python train.py --layers=10 --activation="swiglu" --batch_size=128 --warmup_steps=630
Rows from block 6 of a small image classifier, named by matrix and row number. Rows with one number within an expert belong to one neuron, the router's apart. Each number is 50 + 10 x the weight over its row's rms, rounded and kept within 0 to 99. All counts start at 0. After the name is the row's rms in percent of the matrix's.
After each expert's rows are labels from the 100 images, of 14976, where the router gives the expert most weight on average: "responds to" is what is common among them. Only what is clearly more common there than usual is listed. The data: patchworks of several textures.
# router: router (model.blocks.6.mlp.router.weight, 16x256), inputs 0-127
# gate: expert gate (model.blocks.6.mlp.gate, 16x64x256), inputs 0-127
# up: expert up (model.blocks.6.mlp.up, 16x64x256), inputs 0-127
# down: expert down (model.blocks.6.mlp.down, 16x256x64, transposed), outputs 0-127

# expert 13
router.13 093:66 57 54 43 48 54 67 75 50 55 49 43 56 57 46 45 31 66 49 52 55 47 46 60 60 65 57 36 58 47 56 38 44 61 54 44 56 54 39 63 43 57 53 66 48 53 42 71 45 39 68 59 43 55 37 49 49 40 58 61 50 52 43 39 31 40 49 68 69 51 49 57 59 50 41 58 41 54 66 48 56 54 63 59 58 37 54 53 61 73 37 73 59 54 40 54 38 55 48 43 62 54 56 56 48 59 73 36 42 43 54 39 48 60 46 66 43 37 50 41 60 58 57 55 49 55 51 61
gate.0 019:46 56 56 45 71 51 60 32 60 75 42 46 50 47 64 76 40 57 56 61 59 32 62 47 45 44 48 55 47 54 39 68 60 41 66 35 64 28 48 29 48 50 35 36 46 61 46 37 33 37 28 40 58 42 47 46 50 50 48 60 60 67 58 56 67 44 57 58 41 58 50 57 46 55 51 54 42 67 58 52 41 50 38 51 42 48 45 36 49 55 68 38 59 55 65 46 48 49 52 36 45 50 48 52 47 39 58 47 45 44 47 40 56 26 56 58 46 44 44 38 58 41 52 46 51 46 70 67
up.0 019:31 62 52 31 61 45 40 56 51 48 43 65 56 50 69 65 45 63 53 55 54 57 33 48 54 51 52 47 50 45 40 51 55 28 45 54 53 49 46 60 44 67 46 58 40 53 59 36 39 58 39 47 51 48 51 58 58 55 45 29 29 47 46 18 51 60 62 37 62 49 55 36 72 45 38 63 42 40 55 49 60 45 62 51 51 52 63 59 24 73 50 49 48 56 42 48 54 65 56 61 55 45 68 30 59 45 46 76 57 66 43 60 50 42 37 42 41 53 31 54 51 45 41 53 60 50 50 28
down.0 033:46 48 65 47 42 48 49 50 26 30 58 46 51 51 50 54 65 42 53 44 53 55 49 48 55 51 29 43 53 48 46 63 56 50 67 56 37 59 61 58 58 33 35 37 45 63 48 58 51 57 34 32 33 63 42 52 42 47 54 70 43 47 40 64 47 64 44 57 40 49 59 58 59 44 41 51 39 32 59 45 40 36 47 43 59 40 61 46 53 56 49 42 40 54 51 54 41 50 43 43 65 46 44 53 31 58 26 57 54 52 44 58 42 56 54 48 51 50 59 44 46 41 50 68 35 24 43 62
responds to: patches: two

# expert 2
router.2 101:39 77 54 44 44 58 42 45 61 47 69 47 46 50 61 36 46 22 54 52 71 48 45 56 62 46 59 48 52 35 47 40 33 48 80 44 61 44 58 57 41 62 56 40 37 43 52 46 63 46 35 36 60 34 32 41 65 46 41 46 61 45 46 38 51 53 68 41 53 60 70 75 60 44 46 57 46 43 48 47 42 41 27 56 48 68 58 33 44 54 61 40 58 47 37 47 35 58 41 44 49 55 45 43 60 35 48 58 56 66 61 47 46 38 49 47 24 55 52 49 62 52 55 46 45 57 50 46
gate.0 038:67 42 49 49 67 43 37 86 45 64 62 34 37 48 37 48 50 37 52 41 49 64 37 36 54 36 54 60 50 59 50 45 46 50 54 62 56 48 63 53 65 36 66 47 49 54 52 48 43 47 47 63 59 41 44 51 52 48 35 55 55 53 50 50 64 39 64 63 56 13 50 36 50 30 46 56 30 59 48 44 48 50 41 42 47 37 53 74 36 47 44 67 43 61 48 61 68 45 41 47 38 33 49 53 39 59 45 46 53 55 45 38 55 42 45 62 44 40 51 76 47 64 37 42 50 53 31 61
up.0 045:74 51 52 45 45 54 60 77 48 47 53 34 47 57 34 50 87 57 74 46 39 53 39 43 40 61 50 58 52 66 49 52 35 61 60 61 55 41 59 45 68 38 63 48 51 64 42 64 27 48 50 47 36 42 42 45 55 54 52 55 51 29 47 53 37 57 47 47 60 53 44 38 48 57 44 51 51 43 42 54 51 51 48 58 52 44 60 61 80 46 53 67 43 57 40 42 54 44 40 46 45 47 38 62 47 43 53 56 46 40 48 36 55 38 54 46 41 47 51 59 52 59 57 53 55 59 41 37
down.0 047:43 54 56 49 46 45 60 62 38 28 59 57 46 64 52 60 36 51 53 62 55 42 52 54 54 43 40 36 37 59 13 44 40 52 57 56 75 48 53 39 62 58 53 54 57 47 72 41 54 55 46 50 53 50 59 49 51 53 74 31 49 52 66 64 55 54 48 57 40 54 51 67 47 49 45 40 42 60 51 53 53 42 45 52 44 51 53 48 45 69 34 67 64 59 62 50 50 60 49 49 36 54 62 51 55 64 44 60 36 36 50 40 37 50 52 51 58 65 66 60 44 46 58 38 36 55 62 52
responds to: patches: five

# expert 12
router.12 101:53 51 52 46 53 64 45 29 37 46 63 47 47 55 58 51 59 65 40 41 47 51 48 57 40 56 55 52 47 52 61 57 32 57 60 47 52 32 59 63 44 52 36 45 47 55 39 44 44 63 56 63 53 62 47 47 48 64 42 32 49 47 50 54 36 52 43 49 61 22 41 57 51 58 30 51 54 45 44 62 53 49 53 23 30 38 48 29 59 35 52 37 63 41 34 53 68 49 63 47 37 41 60 44 59 44 57 45 38 54 39 49 56 57 53 56 55 58 39 62 46 48 39 58 37 46 55 56
gate.4 116:39 40 50 60 53 53 50 59 51 25 43 39 56 50 43 55 62 51 45 56 65 46 54 48 50 52 41 56 44 69 62 62 49 63 45 71 52 51 54 63 73 53 57 60 72 58 34 45 60 33 67 51 51 51 44 53 57 52 72 44 58 38 39 51 42 42 60 48 66 55 55 47 44 35 51 56 37 57 54 70 49 47 51 36 55 55 54 50 49 40 23 54 28 56 47 46 52 57 55 68 60 46 48 51 48 54 51 44 56 39 50 56 56 54 84 59 72 39 47 46 56 45 40 59 45 37 51 63
up.4 113:51 39 55 44 63 49 46 51 55 50 45 44 56 42 57 56 31 41 51 48 66 60 53 45 49 61 50 52 46 57 49 55 61 64 41 58 42 54 45 54 52 40 26 64 58 40 54 56 51 43 67 58 59 49 63 43 62 49 63 50 53 49 57 38 38 45 54 44 65 68 53 38 44 47 55 45 65 61 59 55 60 52 33 48 53 53 51 51 26 47 41 53 22 53 59 59 57 63 62 72 75 59 30 56 59 51 48 49 57 35 54 50 52 44 82 56 59 40 44 49 30 37 51 52 60 55 44 57
down.4 102:62 43 55 37 59 36 40 51 38 57 38 48 61 41 52 71 42 70 60 52 37 62 54 43 57 44 33 42 44 49 57 64 63 49 35 70 66 58 55 45 51 48 65 32 50 54 62 46 48 51 47 55 43 65 52 64 52 35 46 60 45 37 57 64 60 55 36 45 55 53 37 26 46 60 58 50 27 35 56 36 47 46 69 50 36 55 46 52 51 50 53 43 52 62 60 41 47 58 45 51 47 43 62 62 68 55 47 36 49 41 46 60 63 56 42 61 47 52 57 42 42 51 34 45 55 40 38 52
responds to: patches: two

# expert 0
router.0 098:35 40 36 54 60 34 45 66 44 45 45 58 51 37 52 48 61 57 41 46 55 41 70 32 55 46 42 76 49 48 58 55 59 45 46 34 36 55 36 42 66 34 56 47 72 68 46 27 44 41 46 53 61 44 57 55 57 50 56 48 31 53 33 39 58 40 61 38 55 70 55 45 52 48 67 33 44 53 59 51 56 45 46 57 64 51 52 55 44 48 45 49 40 45 63 53 54 46 51 34 57 46 62 60 45 57 42 61 56 50 72 52 38 52 56 61 50 48 50 53 40 26 49 47 54 50 48 56
gate.0 109:36 69 44 30 31 56 36 49 60 37 47 64 50 55 51 40 43 53 43 37 69 52 43 48 40 54 71 55 49 64 44 42 44 52 61 45 40 45 49 56 45 50 46 50 60 44 44 42 44 63 62 53 70 41 51 46 77 49 60 40 53 74 52 47 32 38 70 67 42 46 63 56 56 57 41 55 65 57 48 50 65 58 49 40 62 44 44 39 49 42 46 49 46 53 38 66 64 51 49 54 46 57 40 22 54 44 57 67 49 56 53 65 44 41 48 49 51 39 42 58 54 41 50 43 52 42 62 50
up.0 107:42 48 49 39 28 53 36 43 43 40 44 66 51 54 49 50 58 56 46 55 39 47 42 33 57 65 55 50 41 55 57 57 46 52 50 57 48 33 41 53 42 57 38 59 41 55 42 40 44 61 62 51 56 57 53 48 41 63 46 53 60 59 58 59 52 54 46 68 43 53 46 58 53 68 37 56 61 57 31 49 50 62 60 24 47 31 44 42 60 52 45 44 62 55 55 59 69 29 47 49 27 43 61 38 51 59 44 64 30 67 33 65 56 54 47 55 57 55 48 59 56 56 51 49 48 53 61 49
down.0 107:53 46 52 46 31 47 59 60 61 35 50 58 53 46 46 54 57 60 48 60 64 51 54 48 60 55 53 69 35 56 38 48 47 36 56 66 45 49 39 59 53 46 40 67 62 44 34 47 40 43 54 33 55 45 60 54 47 71 54 45 40 62 37 62 54 53 53 49 59 58 36 46 45 61 67 73 71 52 47 66 48 74 44 42 63 41 55 33 56 60 42 58 23 64 63 48 57 51 46 53 38 50 32 44 55 63 41 57 50 44 52 54 35 50 50 63 53 39 40 49 57 44 34 51 50 54 56 54
responds to: patches: three

# expert 7
router.7 099:68 45 56 61 57 50 47 64 58 52 60 44 55 44 33 54 61 56 56 58 50 46 50 39 48 45 58 53 45 57 51 51 54 57 52 38 58 42 49 48 68 43 44 64 35 29 46 38 45 53 41 42 47 32 59 57 44 53 47 55 56 49 65 53 39 45 42 58 58 66 52 59 39 42 56 43 46 49 35 50 47 59 69 61 47 52 52 64 40 71 52 57 22 53 51 35 48 50 48 48 46 26 65 57 29 48 48 46 38 57 54 43 54 32 50 38 62 52 35 31 40 42 44 66 45 48 42 38
gate.0 097:69 69 65 51 59 51 43 53 43 45 49 57 59 51 45 56 40 66 50 52 51 34 53 28 57 47 49 63 35 68 56 51 50 51 52 45 58 55 52 43 57 54 50 38 52 42 55 46 62 49 41 42 43 39 50 50 52 43 39 51 66 49 72 47 48 40 46 53 51 52 63 61 52 42 50 39 46 43 50 42 76 43 66 53 54 54 44 53 44 53 69 46 51 51 39 55 47 40 58 40 57 42 72 33 45 62 58 38 69 50 54 56 56 43 47 49 59 49 36 30 59 24 46 59 46 50 55 48
up.0 096:52 63 56 57 42 46 51 71 51 38 48 46 50 53 43 40 31 36 50 41 70 31 58 59 40 39 58 56 44 76 41 36 48 58 90 59 52 59 47 52 51 54 52 44 60 37 34 47 62 47 53 34 58 42 54 53 58 49 48 51 65 51 55 45 30 39 76 61 65 44 47 52 49 41 49 48 52 48 46 42 68 69 55 49 62 62 50 59 43 50 43 55 36 64 49 67 61 55 51 78 53 45 37 32 53 58 52 36 59 46 56 56 45 51 69 57 62 35 38 49 55 44 57 53 42 57 53 62
down.0 103:52 36 31 56 60 35 59 49 32 52 35 38 44 53 57 61 56 60 54 58 43 43 58 48 56 56 39 31 44 52 58 51 60 42 35 48 49 68 45 49 42 48 57 45 61 70 45 48 54 44 42 59 44 64 53 46 66 41 63 35 34 52 48 46 62 71 40 35 39 34 41 42 50 58 53 37 47 63 53 46 39 45 52 58 33 40 47 53 71 50 47 53 69 49 56 47 47 51 37 32 26 50 57 50 55 45 54 57 34 44 47 45 50 71 45 56 47 66 55 71 43 54 47 40 39 38 57 49
responds to: yellow

# expert 5
router.5 093:33 67 50 58 40 38 45 44 49 40 54 45 59 54 42 32 38 42 56 50 59 39 55 59 28 49 54 51 57 42 43 33 35 44 66 52 59 55 52 50 57 64 59 44 42 34 47 38 64 51 62 41 41 44 40 45 36 49 43 54 60 41 64 38 45 47 70 66 60 69 46 76 40 33 52 46 33 60 51 51 46 50 52 53 55 55 58 51 45 49 44 59 59 55 54 54 44 65 51 53 33 63 35 33 43 38 44 52 53 56 51 45 43 60 62 58 61 55 28 46 66 51 58 56 42 45 46 56
gate.0 075:57 54 35 50 51 67 77 60 56 49 46 45 56 58 51 44 52 36 48 49 54 43 50 50 46 54 60 54 51 46 56 59 48 37 54 37 62 57 44 45 45 37 50 65 40 60 68 47 43 68 37 45 48 51 33 53 39 54 39 51 47 55 37 44 46 48 63 58 34 52 62 59 57 57 52 47 44 50 44 38 39 61 41 81 44 52 56 60 46 54 76 43 59 49 31 47 51 44 63 42 38 47 57 38 38 37 54 64 45 69 64 54 46 54 62 43 41 58 41 55 53 60 52 43 46 39 37 40
up.0 091:48 51 45 42 59 67 56 57 60 53 51 42 57 49 48 40 51 40 50 44 54 48 39 57 52 48 56 62 49 38 55 69 36 33 43 32 55 57 59 46 55 24 49 58 41 47 71 48 39 68 45 44 67 46 38 54 33 50 33 51 45 47 48 45 43 54 54 53 35 39 58 59 49 46 41 48 45 37 38 37 45 54 28 58 35 44 42 59 53 41 75 35 46 47 31 55 46 48 64 47 32 50 37 33 39 39 53 60 47 58 58 57 45 44 54 35 40 55 44 61 40 51 37 37 26 36 39 42
down.0 097:34 50 49 44 53 49 71 28 59 63 52 67 55 48 47 55 44 52 49 57 39 51 47 51 59 61 58 38 52 44 40 40 34 38 46 49 52 54 42 66 40 62 38 50 61 49 37 54 35 43 54 51 54 63 57 45 48 41 65 40 42 36 43 46 60 71 49 41 44 50 55 53 47 56 78 45 47 67 78 36 42 64 48 64 57 57 37 53 56 60 40 45 62 25 59 60 43 39 39 30 48 50 52 66 48 56 44 68 51 52 38 42 45 59 44 47 40 51 43 68 42 59 49 46 50 56 40 55
responds to: patches: two

# expert 11
router.11 102:49 41 43 56 50 53 26 52 48 40 50 64 40 28 42 64 68 41 42 59 52 40 59 32 47 36 49 74 42 45 34 70 44 76 49 47 44 51 61 45 61 25 49 55 49 47 57 53 57 71 57 46 41 49 54 41 39 54 49 48 54 62 51 63 64 51 37 57 49 56 57 52 68 35 43 54 57 39 35 39 53 47 51 46 44 33 57 57 50 30 52 32 32 62 55 50 53 50 60 46 60 41 62 45 46 41 54 40 64 43 60 47 54 41 67 43 42 39 51 40 33 47 51 64 33 40 59 46
gate.0 133:55 47 41 60 47 62 66 64 67 43 52 45 47 62 35 45 63 35 52 61 45 54 46 51 57 50 59 48 48 38 47 58 40 52 44 53 51 68 59 56 55 66 40 70 44 56 51 44 50 59 51 49 35 56 42 52 45 73 51 42 56 38 36 52 34 57 46 61 41 43 55 53 39 46 57 50 65 60 44 35 42 49 23 64 42 45 59 56 58 44 51 46 64 47 47 59 52 46 49 70 45 60 31 49 46 27 43 48 37 53 46 50 49 47 61 32 43 39 50 78 64 72 37 50 46 43 43 50
up.0 134:32 51 58 41 35 33 43 39 31 64 61 50 44 51 54 47 51 63 48 14 39 50 42 70 35 54 57 40 60 51 54 38 55 45 59 49 37 35 51 48 48 36 59 37 51 45 39 50 60 44 38 47 57 58 52 58 64 53 54 48 45 63 53 45 39 45 49 44 50 35 42 34 45 71 53 53 49 57 47 59 61 50 67 23 47 55 45 41 54 37 40 49 54 45 57 41 69 61 27 48 47 48 42 50 56 59 46 49 58 46 53 47 48 46 29 64 58 62 57 43 37 54 65 57 61 37 64 54
down.0 122:57 60 43 58 55 59 51 40 51 49 50 40 45 40 54 47 51 42 46 53 43 50 49 39 59 49 50 68 38 46 46 38 52 53 47 54 57 32 59 38 71 48 49 46 42 32 69 44 36 62 37 43 45 42 42 56 48 58 39 58 45 49 50 50 58 44 40 36 49 56 47 65 51 51 56 65 44 32 41 59 59 53 51 54 44 42 41 35 42 51 56 34 34 58 42 25 51 43 49 59 49 49 48 59 30 46 37 59 65 56 56 40 60 38 53 55 39 55 40 57 49 45 45 46 48 40 38 38
responds to: patches: five

# expert 10
router.10 096:45 59 56 60 69 68 52 52 53 55 44 51 48 49 58 46 35 33 57 58 51 48 56 33 53 52 56 45 39 41 52 51 59 43 48 42 60 60 39 47 46 60 39 57 40 55 52 58 36 66 52 35 41 40 61 43 47 48 60 54 68 32 58 34 45 58 61 55 33 36 55 49 55 42 57 47 45 52 51 31 46 49 46 64 52 53 63 56 35 68 54 36 65 49 53 51 35 31 62 62 49 49 48 48 40 39 44 39 46 58 35 60 41 46 45 44 54 53 43 47 52 49 47 46 44 63 50 40
gate.0 108:62 55 50 48 47 61 68 63 73 43 47 50 62 41 33 33 62 46 56 65 61 42 45 40 51 43 51 57 59 54 45 50 44 39 52 58 52 69 41 57 56 62 41 63 55 43 33 66 41 43 55 26 49 34 47 32 51 45 53 42 53 42 51 53 56 61 63 60 41 37 56 49 54 52 67 56 64 52 33 42 40 65 41 62 62 56 52 53 55 57 60 54 34 51 43 64 47 51 57 55 45 48 46 45 42 52 42 34 51 50 58 34 43 40 51 31 67 25 43 56 65 43 60 62 55 61 35 56
up.0 106:39 46 48 51 55 40 26 34 26 56 51 52 28 56 69 69 36 55 46 44 39 57 54 60 50 57 44 45 44 47 55 53 56 60 48 38 55 29 59 45 51 37 58 35 45 51 71 37 58 61 45 71 47 60 54 64 38 53 42 58 49 58 53 44 47 40 34 34 58 66 44 51 46 53 31 43 45 43 70 56 62 33 58 45 39 40 50 50 39 43 45 47 69 48 54 38 48 49 46 43 58 59 55 55 50 48 56 67 44 56 46 70 58 54 58 63 33 74 58 38 43 49 45 36 43 39 59 41
down.0 097:46 46 49 56 71 63 57 58 39 57 53 30 51 44 49 51 46 40 52 45 44 74 40 41 50 38 33 58 55 41 65 51 71 44 40 52 63 61 58 36 42 61 57 39 50 61 59 41 36 35 52 44 38 60 46 66 40 53 54 63 39 36 43 52 50 51 53 45 58 61 41 40 44 47 53 60 44 49 68 62 33 42 51 58 40 58 63 36 43 37 57 46 50 56 58 43 47 58 51 45 44 61 50 66 61 61 52 68 54 66 58 53 61 48 67 50 45 51 64 42 69 40 29 39 49 50 38 49
responds to: white; patches: two

# expert 15
router.15 101:23 37 49 35 45 55 42 43 36 52 46 51 56 39 42 50 47 56 45 52 56 40 58 60 30 61 52 56 52 51 43 52 54 43 46 59 72 51 58 56 41 52 61 43 66 42 58 41 71 58 54 53 55 50 45 49 51 46 36 40 65 48 60 40 40 41 50 57 37 63 49 36 47 50 54 60 63 36 49 57 58 48 61 36 52 51 57 35 55 40 51 44 56 49 54 59 53 63 64 63 54 70 36 24 72 50 36 65 46 34 54 66 49 47 57 41 30 66 49 45 44 52 58 42 63 43 58 52
gate.4 027:51 66 55 58 31 41 84 63 55 54 37 54 59 53 35 43 28 41 46 41 51 50 57 69 52 52 42 35 47 63 54 44 53 50 45 23 67 54 47 44 46 53 38 51 43 53 40 44 46 46 41 36 51 68 57 61 45 51 44 60 44 59 58 49 44 52 47 52 50 57 44 61 55 42 63 32 46 60 53 58 43 55 55 78 51 53 58 52 59 55 50 61 62 61 50 54 40 51 61 55 52 47 57 68 56 56 73 68 51 48 52 44 35 55 46 44 48 55 63 59 53 46 54 45 39 57 49 43
up.4 025:42 55 54 58 47 44 58 33 55 38 49 42 36 59 51 47 56 39 65 61 58 59 34 54 48 45 55 50 53 47 40 52 45 35 44 87 65 29 56 60 57 52 57 33 43 55 56 52 50 59 39 53 35 58 41 44 38 47 51 41 46 33 46 57 58 55 54 63 55 46 73 42 51 47 56 44 55 56 32 62 66 49 60 38 43 31 49 51 61 66 37 62 57 48 44 37 44 47 45 34 49 41 51 41 38 52 29 36 27 57 35 58 50 60 39 36 56 57 42 46 41 61 64 50 40 45 42 47
down.4 038:52 45 62 50 43 38 31 55 39 43 45 45 42 52 50 51 46 68 37 53 43 56 45 44 60 48 63 52 37 35 27 38 51 44 48 46 54 54 46 50 47 51 43 35 57 39 53 50 55 56 43 40 51 44 53 46 62 42 65 52 56 64 53 52 49 61 56 51 37 44 35 60 52 49 35 46 58 40 47 50 52 46 47 47 43 34 50 61 79 55 30 56 52 52 32 72 43 60 51 52 38 56 45 47 47 58 33 57 35 39 44 53 50 69 56 30 52 51 49 62 49 56 63 40 56 49 42 46
responds to: patches: three

# expert 9
router.9 099:27 60 60 55 60 50 39 39 23 48 36 49 41 47 54 35 39 43 55 54 47 34 60 56 52 54 56 41 52 46 37 33 41 50 53 49 59 49 62 42 51 63 67 36 50 36 62 53 53 64 49 43 51 44 55 48 64 32 45 39 68 46 62 35 51 55 66 50 51 50 53 64 49 44 49 55 34 41 53 60 45 42 51 46 44 54 50 46 55 51 48 51 71 53 39 55 30 57 60 55 44 56 41 36 50 34 45 49 50 53 42 55 42 66 50 57 44 76 39 53 57 51 58 48 48 61 36 43
gate.4 038:46 46 33 60 66 63 81 45 42 62 34 54 56 62 52 52 44 46 59 69 51 41 54 46 51 54 48 51 64 51 59 62 62 46 53 50 47 65 38 38 48 30 35 46 40 49 45 65 19 25 40 54 54 57 65 42 55 54 52 60 42 36 59 44 42 49 41 59 54 46 52 45 53 50 73 45 40 46 55 38 36 53 66 58 58 49 50 58 56 62 46 63 50 46 56 45 58 45 43 57 55 52 65 65 43 48 53 38 42 36 56 43 41 53 44 44 58 53 43 62 52 41 71 37 52 41 66 47
up.4 035:38 42 48 49 66 49 49 70 60 40 38 62 52 49 53 43 30 55 56 48 45 37 62 48 42 41 54 55 60 50 47 54 56 38 40 41 61 56 68 40 47 49 44 48 25 34 64 44 44 41 48 63 34 23 58 51 39 52 38 46 33 39 64 50 37 61 45 54 59 51 38 48 42 43 46 30 45 43 58 57 46 38 42 47 62 46 43 34 43 55 57 55 54 37 50 48 50 52 43 51 73 44 39 42 57 29 51 55 46 58 56 37 51 63 36 34 55 44 45 48 42 54 62 45 30 46 49 58
down.4 055:61 44 61 56 46 39 50 54 55 30 61 58 55 37 37 57 69 42 34 44 62 62 66 43 55 44 58 36 32 54 42 51 51 67 64 53 58 47 59 51 58 62 41 48 47 54 37 42 80 57 50 54 46 58 55 53 46 54 56 54 54 57 50 60 37 53 51 67 60 53 31 61 67 53 37 50 37 40 59 41 55 58 60 50 48 47 50 60 64 59 67 40 33 53 49 67 48 39 64 33 53 61 53 62 51 40 55 46 66 53 41 49 47 57 44 54 63 44 63 51 37 47 61 40 42 60 51 42
responds to: patches: four

# expert 4
router.4 097:42 44 40 44 46 38 52 40 33 57 42 44 51 49 57 35 42 46 47 63 44 50 41 53 46 49 40 36 40 39 50 55 58 38 38 46 71 59 57 52 45 62 61 42 45 51 60 46 59 53 56 50 45 56 43 42 49 27 32 57 58 44 65 55 54 62 44 49 37 56 60 53 46 48 40 51 30 54 73 61 41 44 55 61 42 66 56 49 55 61 50 46 61 53 49 60 28 51 59 59 30 68 43 64 59 39 43 55 46 62 32 58 44 55 43 38 42 62 58 39 60 66 52 40 42 44 37 60
gate.4 066:35 40 52 54 58 63 52 43 27 48 48 50 48 42 54 59 65 58 54 63 64 42 44 53 56 49 42 56 58 45 44 69 55 55 50 66 58 68 57 44 49 52 53 65 41 47 62 61 66 52 46 44 46 39 53 45 54 36 50 46 58 50 50 31 44 54 42 37 51 30 68 52 72 48 41 58 51 33 53 47 38 39 52 66 41 55 69 39 58 51 55 32 67 67 52 48 44 59 71 67 49 71 52 53 58 33 46 40 44 51 57 55 63 47 65 31 36 55 47 45 58 59 47 46 38 63 56 42
up.4 064:30 40 43 42 60 48 52 42 20 54 49 56 42 49 67 55 60 42 54 63 56 52 43 49 43 50 38 58 51 40 55 74 60 56 44 66 45 59 58 43 45 44 40 71 32 55 68 56 63 64 52 48 45 36 60 53 52 48 40 56 64 48 57 32 37 42 40 39 52 40 67 41 62 49 48 50 39 34 40 48 45 41 51 60 51 51 69 34 46 54 56 32 65 58 55 41 47 54 76 61 60 79 46 57 62 29 48 40 46 55 56 58 61 49 75 44 32 56 65 40 53 56 53 39 46 66 42 55
down.4 078:35 52 67 57 29 46 41 37 55 35 45 64 47 43 49 47 29 61 35 51 46 44 44 39 49 46 46 53 42 44 34 38 50 59 50 40 59 61 50 39 57 53 54 43 46 29 39 50 63 58 58 50 41 56 57 48 53 50 46 43 70 56 47 55 55 64 44 50 50 55 56 47 38 36 63 44 49 49 38 51 49 54 58 56 62 41 45 66 57 38 53 47 58 60 74 65 44 38 41 57 55 55 48 43 54 55 33 45 68 40 34 56 51 49 43 49 49 66 32 39 43 57 62 78 45 41 49 43
responds to: patches: three